A small image captioner, trained from scratch.
Model: encoder arch vit, encoder norm rmsnorm.
Training: soap at rate 0.0026, batches of 64.
Rows from block 7 of the image encoder, named by matrix and row number. Rows with one number belong to one attention dimension. Each number is 50 + 12 x the weight over its row's rms, rounded and kept within 0 to 99. All counts start at 0. After the name is the row's rms in percent of the matrix's.
# q: attention query, key and value (stacked) (encoder.blocks.7.attn.qkv.weight, 576x192, the q third), inputs 0-47
# k: attention query, key and value (stacked) (encoder.blocks.7.attn.qkv.weight, 576x192, the k third), inputs 0-47
q.13 095:73 54 53 48 26 67 51 72 28 54 56 65 56 77 69 49 35 54 53 63 57 28 49 57 52 68 51 72 19 35 53 29 62 43 58 60 57 52 60 59 42 37 34 57 63 50 51 67
q.14 094:58 42 54 45 57 34 61 62 67 29 48 52 44 46 36 33 61 49 41 38 79 56 55 47 48 44 40 46 60 57 55 50 82 52 38 63 62 28 59 73 45 46 72 61 44 79 47 30
q.15 094:37 38 66 57 56 31 45 28 52 61 49 50 21 44 62 39 51 56 68 40 61 51 29 40 46 28 44 52 40 56 55 51 57 70 59 43 52 74 18 65 51 44 27 60 36 41 59 64
q.16 097:52 71 58 61 62 37 43 61 51 41 52 41 53 60 59 48 33 25 53 32 53 55 44 56 17 57 74 64 53 40 42 61 40 60 49 73 56 69 36 37 32 73 24 59 50 39 38 46
q.17 103:58 43 57 67 56 49 62 58 50 43 61 52 64 60 40 72 66 45 55 52 61 57 52 80 73 34 59 22 33 24 65 46 35 53 47 47 48 49 58 49 54 37 61 31 45 73 46 56
q.18 097:47 46 48 35 57 65 51 78 17 49 50 64 33 64 68 53 40 36 38 46 55 45 72 74 44 51 45 61 52 52 47 59 54 63 39 50 67 56 35 57 45 52 39 48 57 42 51 58
q.19 095:56 52 44 53 58 26 47 44 66 58 49 63 46 50 49 46 55 60 40 56 29 62 28 43 49 52 43 57 55 56 63 34 50 53 34 43 57 60 32 37 30 57 40 33 54 52 48 60
q.20 106:49 50 57 37 51 36 54 49 50 41 56 35 17 54 56 43 61 18 56 38 36 46 58 57 36 62 65 58 57 58 67 47 58 35 55 40 58 55 56 67 48 46 50 32 60 61 45 50
q.21 101:37 41 51 61 55 70 57 26 47 44 50 51 66 54 55 47 42 51 47 58 28 44 63 65 34 45 44 75 35 47 49 45 61 32 57 69 43 65 28 58 42 44 18 37 56 40 45 38
q.22 089:52 68 59 48 42 31 68 56 36 62 44 31 47 53 56 38 35 62 36 63 86 67 50 47 55 45 30 31 71 53 57 41 49 41 52 47 49 57 62 46 48 55 67 51 53 47 38 47
q.23 089:47 34 42 72 69 52 51 82 35 64 59 39 54 59 41 46 58 41 48 44 46 39 49 58 58 38 33 44 67 64 62 47 54 25 47 62 60 43 62 69 59 43 50 36 67 52 62 44
q.24 081:46 36 77 79 38 48 45 46 52 47 44 44 28 54 55 51 58 71 66 41 62 49 29 39 55 38 73 57 24 38 46 55 63 62 52 56 59 70 08 53 53 68 45 53 52 62 41 47
q.25 085:51 50 52 34 41 59 44 42 62 53 70 54 47 61 49 53 69 58 59 58 70 61 66 53 63 44 63 42 66 56 57 46 39 58 48 35 43 38 66 49 39 34 59 55 52 43 60 81
q.26 085:45 25 54 40 49 62 41 50 29 51 47 73 51 61 31 64 61 78 53 60 45 44 44 28 62 39 49 44 57 47 51 40 37 61 57 36 58 63 59 35 56 59 57 48 42 66 50 57
q.27 088:60 50 52 71 68 56 57 42 66 39 61 28 55 58 44 65 27 46 63 36 57 44 34 87 34 35 82 48 47 50 56 62 39 59 24 71 63 58 39 43 33 48 36 50 54 47 39 45
q.28 093:75 68 47 55 43 59 44 52 39 59 65 34 56 46 51 48 46 64 63 49 32 45 60 46 61 58 61 45 33 55 46 45 44 47 46 42 51 51 69 28 32 60 49 48 46 39 53 37
q.29 087:26 58 67 52 52 56 41 31 29 57 42 53 58 53 56 53 41 55 53 46 60 25 71 68 53 63 69 48 37 48 61 65 41 63 32 72 51 56 54 65 38 32 42 43 48 54 38 52
q.30 095:40 68 50 73 69 39 60 34 39 38 57 56 40 53 47 49 47 50 56 51 65 53 52 34 55 34 44 55 38 63 53 54 45 69 57 61 48 26 65 52 29 44 66 64 55 63 48 64
q.31 092:45 53 59 26 58 52 56 29 67 35 69 51 36 44 54 26 65 54 71 56 32 66 50 43 58 66 45 66 61 54 48 56 61 36 62 45 52 46 26 48 57 42 53 42 54 50 58 53
q.32 100:57 60 56 41 42 27 55 70 76 42 34 44 42 60 49 39 46 42 36 62 30 46 53 30 60 50 39 44 66 28 39 52 37 56 33 66 45 59 41 55 49 50 66 30 54 51 46 54
q.33 098:57 53 31 43 42 48 39 52 55 39 47 45 54 37 36 71 32 56 35 72 26 61 44 39 48 41 63 59 55 35 41 31 43 28 48 50 35 29 59 59 61 62 47 62 61 35 73 71
q.34 087:53 30 20 27 51 60 58 36 44 43 43 60 46 38 42 47 47 67 48 43 50 47 63 61 49 52 60 54 38 45 39 64 15 47 63 43 31 41 42 56 48 40 42 41 55 72 43 36
q.35 102:55 45 49 42 53 48 45 29 48 46 57 59 25 63 43 51 31 56 46 47 60 47 59 34 52 55 32 47 54 64 41 46 53 49 52 52 55 48 33 50 56 41 58 37 68 54 63 50
q.36 105:54 46 60 47 47 37 63 38 67 39 68 74 54 54 74 29 58 58 55 63 28 50 43 55 70 57 44 34 41 52 49 15 37 38 48 53 34 52 64 64 24 32 54 60 62 47 69 45
q.37 096:58 47 68 45 50 36 59 54 34 35 63 72 54 53 59 61 29 28 44 74 44 67 44 67 43 72 47 53 44 53 60 64 64 39 45 61 40 34 61 48 32 50 52 32 38 56 55 61
q.38 105:68 37 45 55 42 52 44 51 69 46 48 63 55 32 50 45 56 51 37 56 42 40 28 48 40 41 43 54 49 41 43 48 31 23 44 48 47 55 52 50 45 64 60 68 31 49 52 31
q.39 114:47 66 64 40 52 73 78 59 29 28 60 52 31 42 37 72 61 34 55 56 49 48 65 47 38 46 52 54 38 43 49 54 53 53 30 35 42 27 44 65 46 56 80 56 34 66 61 50
q.40 091:61 22 56 78 47 52 54 35 51 50 57 57 50 43 49 53 42 57 51 34 53 39 44 77 62 80 53 47 59 57 58 27 63 52 32 40 36 55 58 66 41 58 41 30 66 65 58 44
q.41 106:57 63 48 34 27 45 63 53 40 49 37 52 40 39 56 44 57 61 63 52 57 14 46 50 51 44 32 37 72 20 52 43 43 59 44 64 34 45 53 62 59 42 52 36 47 37 70 42
q.42 092:51 53 37 56 49 54 64 62 53 30 55 26 54 44 70 55 31 68 45 48 45 35 39 75 48 30 42 53 54 68 46 58 56 58 52 43 35 44 54 54 62 55 55 57 34 61 60 49
q.43 096:39 54 44 33 48 63 34 54 56 55 42 64 44 52 70 22 64 63 58 40 61 28 65 59 56 37 59 49 48 49 49 36 21 79 45 44 44 70 37 42 66 08 75 46 45 53 40 58
q.44 101:26 54 34 50 61 49 55 60 62 72 38 33 28 46 43 36 49 57 38 43 27 58 57 48 48 50 62 42 51 53 51 65 53 67 51 64 39 41 50 44 27 43 45 22 37 51 62 51
q.45 116:51 73 74 52 63 65 65 62 28 42 64 38 53 49 51 42 58 60 51 50 64 30 64 59 57 59 34 41 46 59 49 38 47 48 33 46 33 54 36 54 54 60 66 68 46 48 27 52
q.46 107:38 86 49 28 71 50 60 37 66 55 76 42 52 29 42 58 30 56 42 46 54 74 65 55 49 37 50 50 46 76 39 23 68 50 45 43 51 66 48 40 49 57 31 63 75 53 44 64
q.47 098:67 44 41 38 52 31 54 53 66 47 52 50 48 60 47 48 67 55 38 30 44 32 24 45 49 63 61 68 44 50 66 39 50 50 44 38 50 49 61 52 67 39 56 53 48 47 57 45
q.48 106:37 51 45 54 55 63 35 43 48 40 38 40 38 62 38 41 59 36 40 43 52 54 27 61 24 30 60 59 50 39 52 48 63 52 53 38 60 72 46 48 25 40 53 56 60 29 68 36
q.49 103:75 59 49 42 38 51 78 47 66 44 67 53 36 47 56 62 59 31 39 71 54 64 60 35 58 56 53 44 37 41 47 41 39 40 55 43 46 55 56 54 82 38 66 51 49 24 49 56
q.50 101:68 41 43 59 46 54 35 37 56 59 66 43 22 72 51 36 56 54 50 52 49 60 39 48 33 43 52 60 50 43 51 35 35 52 34 56 30 41 77 71 32 55 79 29 48 45 55 37
q.51 104:53 26 34 33 26 57 60 44 29 58 31 33 34 62 54 47 61 60 62 70 63 61 57 49 58 69 30 75 15 53 65 61 48 50 52 38 61 43 65 44 57 69 39 45 43 43 57 58
q.52 099:58 37 62 46 49 30 44 61 54 37 39 41 36 56 64 53 73 66 58 41 74 46 48 49 40 64 59 25 45 56 40 29 50 38 41 62 28 61 46 45 51 59 42 28 55 61 37 44
q.53 100:61 59 47 40 47 40 58 78 60 35 28 63 64 52 55 62 64 46 58 54 42 53 37 49 47 20 36 27 49 54 60 45 67 46 44 18 43 37 34 59 72 32 35 45 31 46 64 40
q.54 091:62 39 49 44 35 49 56 36 52 56 56 25 46 63 24 47 38 64 33 44 30 50 47 56 55 47 64 37 53 56 23 35 58 57 56 64 46 40 63 38 54 59 19 57 71 44 52 55
q.55 090:43 68 77 49 35 54 36 29 42 41 38 34 60 53 45 49 28 41 47 60 61 28 33 64 43 54 59 49 47 71 57 54 54 57 78 34 76 49 46 46 50 80 42 38 51 63 40 57
q.56 093:57 39 56 52 63 63 75 55 52 72 64 67 62 60 51 58 53 33 59 76 36 37 61 44 64 65 52 55 55 49 33 58 58 59 82 18 52 40 60 64 42 56 52 64 49 60 48 59
q.57 094:54 41 44 43 60 42 43 52 35 45 49 52 73 50 50 37 64 36 68 36 41 49 37 88 55 51 34 39 81 43 47 49 49 53 48 49 40 52 49 42 63 56 44 51 66 50 58 49
q.58 093:47 53 40 40 33 42 36 72 52 74 43 56 51 40 30 30 30 39 71 69 43 59 57 47 55 56 48 56 60 67 59 39 32 57 54 45 54 60 28 29 45 44 62 57 53 44 37 76
q.59 090:40 38 50 56 59 44 42 76 49 39 52 56 56 75 43 36 52 60 60 56 52 51 52 57 54 42 61 37 40 43 53 23 78 52 63 40 53 42 60 17 51 59 44 54 73 68 50 47
q.60 102:62 37 45 53 56 38 53 49 47 69 73 50 30 53 40 73 38 58 53 42 42 71 50 63 55 58 43 88 50 49 31 50 56 59 45 58 66 51 52 64 44 37 60 62 47 31 65 66
q.61 091:63 37 66 42 45 44 39 58 82 34 65 44 63 33 39 49 76 33 58 50 57 40 29 62 39 61 56 65 52 27 15 40 45 54 50 61 42 59 22 35 35 34 59 35 38 48 61 46
q.62 097:42 48 47 23 64 46 61 44 58 46 56 59 49 74 47 41 48 50 49 42 27 54 34 45 34 46 46 57 53 61 25 68 54 50 27 56 39 50 46 59 33 43 44 59 61 24 48 58
q.63 106:48 54 31 50 38 28 44 46 75 46 65 18 51 46 39 34 29 73 50 57 36 49 34 53 53 54 64 52 58 56 42 72 56 53 31 44 52 58 19 44 42 58 65 49 49 46 49 42
q.64 102:53 33 38 37 45 34 53 38 88 52 36 47 40 31 29 63 47 58 66 35 34 54 36 36 43 64 42 51 53 50 41 33 53 39 59 65 58 43 74 44 52 32 59 61 48 70 51 46
q.65 097:53 48 63 27 52 46 43 33 40 49 48 50 75 47 53 52 55 49 60 54 71 50 44 42 46 44 58 47 39 50 45 51 52 57 38 50 64 35 52 57 50 50 65 59 47 69 50 68
q.66 107:48 58 78 48 41 65 40 39 39 52 56 60 66 49 59 41 69 63 45 61 41 54 55 50 86 41 69 59 56 47 60 69 48 54 43 51 46 43 30 60 44 68 36 54 36 46 51 29
q.67 096:40 48 30 68 63 23 36 24 47 44 42 48 58 44 54 44 42 63 39 24 37 53 59 65 35 49 52 55 39 42 38 42 34 43 54 50 74 48 26 68 47 60 43 33 36 55 41 43
q.68 102:57 45 47 44 31 57 23 53 48 26 50 52 41 49 49 66 51 39 43 47 53 48 54 40 57 34 56 39 61 44 59 47 51 47 46 59 52 57 41 63 54 50 45 40 31 48 33 51
q.69 097:64 28 40 57 52 51 47 67 51 41 53 35 39 60 58 78 61 45 54 58 73 79 53 64 71 55 61 54 70 18 49 45 65 57 39 51 50 44 46 55 86 57 50 52 47 62 37 47
q.70 102:55 56 40 57 31 49 50 47 54 39 57 44 36 54 64 56 59 35 40 45 83 47 56 59 55 45 62 53 45 48 59 43 35 56 63 62 65 46 69 57 74 54 36 38 53 45 25 62
q.71 103:59 61 36 51 49 49 28 58 40 57 45 73 67 73 57 43 38 51 43 38 45 63 52 34 72 52 35 49 49 61 62 47 53 52 42 42 48 64 43 36 37 50 42 44 52 61 67 39
q.72 107:48 55 48 57 43 55 29 43 55 46 58 51 56 51 50 45 57 33 39 55 56 60 45 32 50 51 74 22 55 67 63 73 34 76 37 67 43 42 28 60 45 46 42 56 38 69 46 62
q.73 104:43 51 52 77 61 64 59 39 58 42 49 27 49 38 55 63 52 52 51 49 50 60 67 60 46 53 48 33 49 48 50 64 59 56 50 75 66 71 37 54 28 65 51 64 47 70 55 61
q.74 099:51 60 65 39 64 51 08 59 64 74 56 46 61 48 51 35 34 36 55 32 55 44 42 48 60 71 21 50 42 61 49 39 45 58 33 66 42 57 38 64 57 58 58 17 41 26 58 60
q.75 104:52 64 45 26 52 44 29 50 60 48 40 37 64 51 09 59 43 39 49 63 49 45 44 48 31 65 47 37 61 69 46 63 43 36 43 66 72 51 53 47 45 58 37 49 49 49 48 57
q.76 087:49 52 39 53 44 43 49 47 48 38 60 36 60 57 45 26 55 62 34 48 37 37 42 53 63 35 50 36 45 46 61 48 31 63 50 25 51 43 36 39 51 56 65 65 44 60 55 74
q.77 099:71 71 46 74 61 48 33 61 63 48 37 56 29 61 50 48 77 44 32 48 43 32 53 38 67 47 48 40 50 31 36 33 69 55 39 56 49 55 62 59 58 60 31 29 50 65 68 44
q.78 104:50 71 66 36 41 31 46 48 46 35 49 43 48 46 57 42 52 55 43 40 38 33 37 69 45 35 86 66 48 45 39 31 47 51 41 41 64 42 63 54 39 43 69 30 58 65 41 50
q.79 094:48 39 65 39 53 48 71 30 20 56 55 43 50 60 67 50 40 64 70 35 52 36 46 55 24 44 52 52 45 53 65 64 64 48 35 65 66 70 53 42 38 55 38 42 34 63 65 31
q.80 105:46 55 69 71 36 49 57 49 46 41 47 55 38 46 50 71 64 58 48 51 48 51 42 45 63 76 47 52 68 76 59 53 46 52 45 52 47 46 59 61 59 44 46 57 49 69 62 49
k.13 101:54 64 37 38 43 44 50 64 58 63 47 38 76 50 27 31 40 51 55 49 60 67 59 41 50 40 54 47 70 51 59 33 52 51 37 55 28 70 55 50 47 63 62 58 65 43 42 39
k.14 085:55 50 60 48 52 57 45 63 49 26 45 37 25 48 64 62 54 68 62 47 61 37 56 72 39 38 46 52 50 58 47 45 70 54 28 55 43 57 50 48 55 50 62 52 39 69 26 49
k.15 091:52 66 57 47 57 60 61 56 56 68 57 66 56 45 50 51 62 51 66 66 48 56 20 45 44 58 77 45 39 38 70 40 32 65 89 47 71 56 34 46 56 63 26 40 18 51 32 53
k.16 094:60 59 51 50 59 68 50 57 82 49 40 43 67 40 48 51 82 41 55 55 40 29 43 40 59 54 58 43 79 69 50 44 40 27 42 55 47 45 73 55 62 34 43 32 68 53 42 53
k.17 096:42 44 40 41 69 28 39 42 56 66 59 45 42 55 48 58 47 71 30 50 46 41 43 54 58 38 29 41 49 18 40 54 66 39 37 66 63 44 21 46 43 68 42 61 54 31 62 62
k.18 097:37 62 56 44 49 58 77 68 40 48 33 33 45 68 39 69 55 50 40 59 60 40 40 36 67 69 51 29 59 57 57 63 64 38 67 53 46 59 48 55 53 75 66 46 32 42 54 33
k.19 086:64 81 45 79 56 62 60 32 39 57 53 22 67 51 33 64 38 27 70 87 69 65 62 51 67 52 57 57 59 48 39 56 59 47 50 58 55 32 36 25 32 56 51 44 56 24 30 63
k.20 104:44 61 41 49 58 66 38 59 49 56 42 42 50 59 37 46 76 39 55 69 46 49 48 29 60 53 47 49 74 56 52 50 46 33 38 53 46 43 54 57 41 39 61 65 48 31 58 45
k.21 092:33 39 36 54 68 31 49 46 59 56 40 46 59 53 64 69 55 49 57 59 63 46 45 63 53 72 59 42 53 48 52 50 52 57 31 47 24 52 52 55 37 37 80 50 66 28 63 44
k.22 087:48 44 64 57 51 45 19 51 54 73 54 54 54 47 67 45 40 53 56 38 30 69 34 19 55 79 45 57 34 57 56 60 52 54 60 42 47 70 35 49 59 35 60 28 50 35 47 63
k.23 094:49 62 18 55 47 69 54 54 33 58 31 32 68 77 29 68 45 66 57 43 62 66 29 59 53 48 68 53 52 70 59 55 36 38 47 59 60 44 64 45 38 59 62 55 41 33 43 50
k.24 079:57 39 56 41 58 33 46 34 47 57 46 71 46 48 60 54 53 51 41 46 52 54 53 70 47 44 37 43 28 21 45 53 49 60 40 55 47 39 45 46 44 63 30 60 51 50 53 52
k.25 083:69 31 51 50 52 53 50 58 52 41 61 78 58 50 48 43 48 58 56 34 62 69 51 29 44 56 63 49 64 50 60 36 45 44 60 51 55 65 59 57 42 41 31 33 47 49 64 34
k.26 079:52 42 40 45 59 40 65 41 17 46 53 66 52 54 53 39 75 49 64 49 61 63 62 35 53 39 50 63 37 28 49 62 43 49 62 35 64 37 45 42 37 70 34 54 34 53 47 54
k.27 087:42 41 33 44 54 51 59 53 68 51 74 53 44 57 28 57 78 58 36 43 58 23 41 53 44 30 50 37 47 45 42 62 45 52 27 48 56 41 66 50 58 53 63 47 47 31 55 70
k.28 097:54 36 49 60 56 38 35 64 63 40 64 57 50 56 69 52 48 43 43 39 52 61 63 40 28 53 58 52 45 66 63 47 60 54 35 39 69 56 78 50 46 56 41 49 34 54 60 44
k.29 083:55 44 64 27 47 58 57 75 38 40 59 78 62 50 45 57 54 37 50 64 50 49 42 58 42 58 33 44 64 33 45 37 41 55 58 44 33 51 50 43 67 50 59 28 57 55 55 53
k.30 098:67 49 56 50 66 44 52 41 51 51 40 51 66 62 57 33 55 49 40 64 36 36 38 58 43 16 67 71 49 34 56 71 31 41 50 63 56 41 51 58 41 40 54 44 42 46 48 35
k.31 088:59 59 50 45 44 56 53 49 33 43 46 47 62 41 66 34 27 44 52 27 43 61 51 63 38 70 35 54 46 65 46 44 46 53 33 08 38 32 48 58 49 47 46 55 59 29 54 51
k.32 100:49 70 63 44 56 37 65 53 58 64 39 58 49 51 45 48 62 38 70 52 56 45 50 60 77 20 43 41 70 53 60 65 37 50 39 47 35 54 58 60 70 35 46 61 76 52 54 42
k.33 093:47 58 57 56 39 33 54 68 52 73 56 65 36 52 60 35 26 56 31 59 47 38 34 56 62 66 48 61 57 26 46 57 44 34 53 47 47 58 78 45 42 51 45 54 57 44 52 73
k.34 092:66 59 37 50 46 54 71 59 25 65 60 30 50 43 60 35 52 48 39 53 57 63 42 33 42 40 47 52 49 48 28 51 44 51 72 60 58 33 73 59 62 66 47 46 52 43 40 65
k.35 091:36 57 67 43 61 33 79 45 66 64 53 63 49 51 65 63 43 48 36 32 42 54 61 46 25 62 28 52 56 37 46 70 44 61 50 72 37 36 49 50 45 44 48 40 42 63 46 43
k.36 112:48 51 56 32 69 33 33 58 38 56 46 55 42 36 34 34 52 45 47 30 45 42 48 56 53 48 45 37 34 44 37 56 47 19 51 72 54 50 40 55 60 52 56 33 38 50 55 40
k.37 093:60 45 54 48 36 43 59 60 55 26 50 64 42 44 49 56 66 62 61 37 47 58 44 40 56 41 55 47 64 73 62 51 46 32 47 51 62 44 53 33 24 25 45 53 53 50 65 36
k.38 100:39 47 69 37 32 37 50 48 48 61 49 60 68 48 51 48 57 55 51 58 58 46 51 63 51 59 39 48 43 41 52 26 42 38 55 56 45 26 55 38 42 61 60 41 40 40 41 26
k.39 111:63 52 31 42 54 66 30 45 43 48 28 34 34 52 68 57 48 40 64 35 35 68 66 40 51 31 68 56 68 44 47 62 77 56 44 62 66 45 53 29 61 43 66 49 72 53 45 51
k.40 100:53 42 41 35 50 35 32 54 65 36 67 47 51 50 48 56 39 55 47 55 47 42 37 37 66 29 53 54 34 54 62 80 43 55 51 54 40 58 37 65 64 50 42 58 22 23 31 54
k.41 095:57 67 67 46 44 48 47 53 42 60 33 66 29 59 37 43 54 47 46 25 68 66 38 45 59 53 19 59 70 51 60 49 82 55 47 35 56 56 63 50 55 34 66 42 54 45 56 44
k.42 096:55 64 45 38 34 40 53 66 63 42 32 51 30 49 40 33 69 46 51 48 63 43 62 48 71 52 31 57 34 79 67 37 43 64 48 52 48 54 44 48 57 41 44 60 57 55 36 63
k.43 091:46 80 29 67 56 55 49 46 44 64 44 35 58 32 54 51 52 58 56 25 56 31 39 60 58 68 34 39 77 42 44 51 72 48 46 59 41 52 51 51 55 59 74 34 62 44 62 47
k.44 098:48 45 61 52 54 26 53 45 74 41 45 60 41 43 61 62 74 71 63 70 52 31 44 60 62 46 62 45 54 68 45 62 52 61 53 38 32 81 52 49 53 42 49 52 66 55 34 46
k.45 112:56 69 69 59 57 44 41 50 30 35 47 23 58 55 34 51 41 44 85 52 42 36 53 57 57 25 32 50 56 43 38 35 47 52 34 46 59 46 55 43 64 52 65 57 68 27 55 61
k.46 100:43 64 45 48 72 37 68 46 81 51 59 49 57 57 65 53 39 55 61 39 52 49 62 31 59 53 48 51 69 53 42 51 43 55 46 51 38 46 66 44 68 56 40 51 51 58 55 57
k.47 095:51 45 54 59 64 34 71 40 44 62 38 50 42 48 53 22 40 49 59 52 62 47 45 56 66 33 45 30 45 27 36 53 54 35 35 56 38 46 53 51 65 63 62 53 44 60 51 40
k.48 109:55 44 31 31 62 46 53 62 60 38 50 58 90 50 73 37 41 32 54 60 48 61 53 64 59 52 61 34 50 45 22 52 62 58 53 28 34 49 78 47 44 55 38 49 66 36 30 42
k.49 105:82 38 39 65 58 37 56 46 47 32 29 35 30 68 75 43 73 24 63 39 37 49 50 51 75 54 47 42 55 55 53 51 45 46 76 69 45 61 41 66 58 54 42 59 39 73 38 44
k.50 104:67 75 56 29 40 58 73 63 57 46 36 26 48 40 42 40 65 64 48 56 43 31 54 41 63 34 57 48 44 50 28 55 47 36 57 37 40 42 80 63 42 44 36 65 51 31 45 62
k.51 102:53 55 46 41 39 46 48 50 47 59 42 28 34 40 42 65 26 69 59 44 36 57 40 72 48 61 62 54 60 52 65 67 47 65 53 53 45 24 41 43 31 42 52 65 53 41 35 72
k.52 105:57 52 60 45 40 52 44 43 50 58 47 40 47 50 59 43 56 46 63 40 69 43 56 39 66 45 43 42 63 37 36 47 54 60 32 37 55 63 54 62 57 60 52 61 38 55 63 42
k.53 107:63 53 40 39 57 60 31 30 45 33 41 40 50 32 46 69 54 16 63 36 65 23 74 52 70 46 52 34 46 61 49 37 53 49 48 21 46 59 68 48 57 47 42 57 42 59 56 24
k.54 096:60 40 57 29 43 43 45 47 24 63 63 38 23 46 40 49 32 61 41 50 51 55 45 62 49 54 48 61 42 55 49 54 49 45 44 35 40 50 46 63 57 59 40 56 17 56 23 38
k.55 095:22 47 53 53 62 45 45 43 44 66 33 46 69 54 42 34 48 64 41 68 48 49 67 75 30 59 58 46 58 47 63 31 38 55 59 65 48 54 70 51 39 47 51 55 81 36 51 62
k.56 095:70 29 56 40 38 34 61 61 30 35 58 49 59 45 43 50 49 58 40 46 44 52 62 36 59 75 53 70 55 55 61 29 32 50 37 51 54 56 47 70 32 44 61 43 64 46 52 48
k.57 099:61 57 42 44 50 69 39 46 41 50 66 38 60 73 68 68 58 20 46 52 60 67 47 31 47 73 37 39 61 56 25 51 48 32 37 51 64 60 61 56 71 64 48 58 62 30 49 54
k.58 092:49 25 32 52 40 52 54 61 41 62 40 70 48 43 53 52 58 28 62 65 43 72 15 55 33 41 48 47 61 53 44 54 44 43 37 47 56 68 28 39 39 56 43 55 39 35 57 40
k.59 093:48 27 68 36 53 39 62 57 53 55 65 28 42 59 57 55 69 36 71 39 39 42 45 85 71 57 35 43 59 63 42 31 41 57 21 47 25 51 49 60 60 56 55 54 45 42 57 42
k.60 106:64 52 39 37 37 65 70 73 48 59 52 43 39 62 48 43 45 45 53 45 41 55 42 58 47 45 30 57 66 30 39 52 60 45 60 59 51 50 30 35 55 40 54 60 68 39 52 66
k.61 088:57 58 35 56 49 24 51 67 55 37 30 73 72 52 29 52 57 39 67 48 59 54 44 72 43 37 55 56 59 59 50 45 57 48 61 67 69 54 47 35 56 46 45 55 66 71 67 39
k.62 101:48 70 38 19 54 46 58 37 44 58 51 58 44 40 60 48 52 62 35 46 45 56 36 48 48 52 64 38 42 30 29 68 53 50 65 48 68 56 38 34 46 66 41 56 49 56 57 39
k.63 105:67 41 49 62 49 53 53 44 50 50 50 53 42 51 28 14 57 69 62 45 44 50 43 59 34 31 69 66 39 53 52 44 48 48 41 49 35 35 31 57 52 68 43 40 39 61 32 36
k.64 111:43 38 43 59 59 45 67 59 38 29 53 59 32 46 39 63 38 51 44 45 47 38 56 58 44 49 49 17 51 43 58 58 65 62 46 48 60 54 39 63 49 56 36 15 36 49 45 50
k.65 099:31 52 43 48 59 52 38 64 57 43 51 55 65 35 61 42 56 40 37 33 58 49 55 58 56 33 42 48 40 24 55 62 52 56 42 45 32 58 47 63 55 32 45 53 70 62 74 41
k.66 101:73 30 30 43 54 49 58 58 53 61 40 45 59 22 33 57 40 51 61 44 54 42 71 55 55 52 64 48 55 50 47 54 60 38 47 42 49 32 51 49 41 54 55 48 43 46 49 41
k.67 098:50 44 69 57 28 73 32 31 44 47 52 44 44 60 64 52 40 49 45 38 37 50 45 35 55 36 51 62 32 50 47 56 19 58 64 28 50 32 39 65 49 56 56 36 59 50 42 55
k.68 107:63 53 56 61 56 51 69 47 67 53 59 55 50 49 44 71 64 65 58 57 57 55 50 58 18 62 45 49 26 60 69 54 40 37 54 48 56 37 35 40 71 33 66 45 57 54 47 58
k.69 091:52 37 27 50 52 68 62 67 40 53 42 32 61 60 36 75 63 85 71 34 62 62 49 48 73 31 47 41 54 57 51 27 55 47 57 40 40 38 45 53 47 53 42 57 49 45 47 44
k.70 109:45 42 49 42 58 42 69 73 42 31 55 53 50 60 54 70 58 52 64 21 41 46 43 50 67 48 62 63 60 25 47 27 70 63 50 57 43 60 55 41 63 63 32 35 63 48 61 66
k.71 108:72 60 56 47 47 70 19 47 42 32 57 63 51 59 67 45 31 53 87 38 33 34 56 30 32 73 56 67 46 62 33 54 61 28 53 48 75 49 45 66 55 44 40 59 58 54 73 47
k.72 101:42 40 63 69 54 49 39 28 41 50 34 37 52 47 59 48 58 39 32 47 50 46 68 46 50 37 75 55 52 51 51 39 65 60 53 45 68 43 24 59 47 31 61 51 67 57 43 60
k.73 110:64 63 48 65 70 41 47 30 50 58 38 36 71 52 59 50 48 49 56 31 52 60 31 37 43 61 61 61 49 53 32 44 51 61 60 30 39 54 46 46 59 50 29 58 58 41 56 36
k.74 112:57 51 55 77 56 49 36 27 42 62 43 48 59 73 53 28 57 45 52 58 44 57 46 37 38 53 42 54 36 55 34 49 58 43 58 34 60 28 33 56 30 45 45 33 58 60 61 50
k.75 103:59 60 48 63 73 31 60 72 38 71 47 47 41 68 66 41 56 54 43 63 64 39 59 72 53 55 37 44 62 28 40 65 40 50 57 36 55 50 54 49 40 37 57 37 69 37 61 43
k.76 093:37 36 32 49 35 47 51 41 47 71 64 37 59 28 80 33 63 55 45 45 57 31 38 54 50 42 41 64 32 13 59 41 52 62 44 37 43 51 50 42 56 54 46 63 70 73 52 36
k.77 101:36 53 39 17 46 75 51 59 47 49 16 65 46 56 57 59 48 68 63 52 45 46 62 59 25 59 82 42 52 37 33 33 45 49 49 43 39 33 47 58 64 51 46 58 58 59 54 52
k.78 096:51 57 34 48 29 33 26 37 54 57 44 57 71 50 56 31 50 52 52 41 36 48 59 57 68 36 33 40 64 38 50 47 44 48 44 49 52 43 55 61 52 51 70 50 59 24 38 65
k.79 097:33 66 40 47 37 40 42 49 53 44 51 67 80 59 46 53 62 31 39 52 59 65 32 38 59 54 40 44 55 67 45 37 36 37 60 36 65 50 61 46 29 56 34 71 48 48 54 43
k.80 101:38 49 55 31 66 46 51 31 48 26 48 72 47 45 58 50 76 67 59 69 55 58 55 62 48 36 51 51 56 79 40 47 57 50 60 55 49 51 39 28 34 65 47 24 31 69 54 52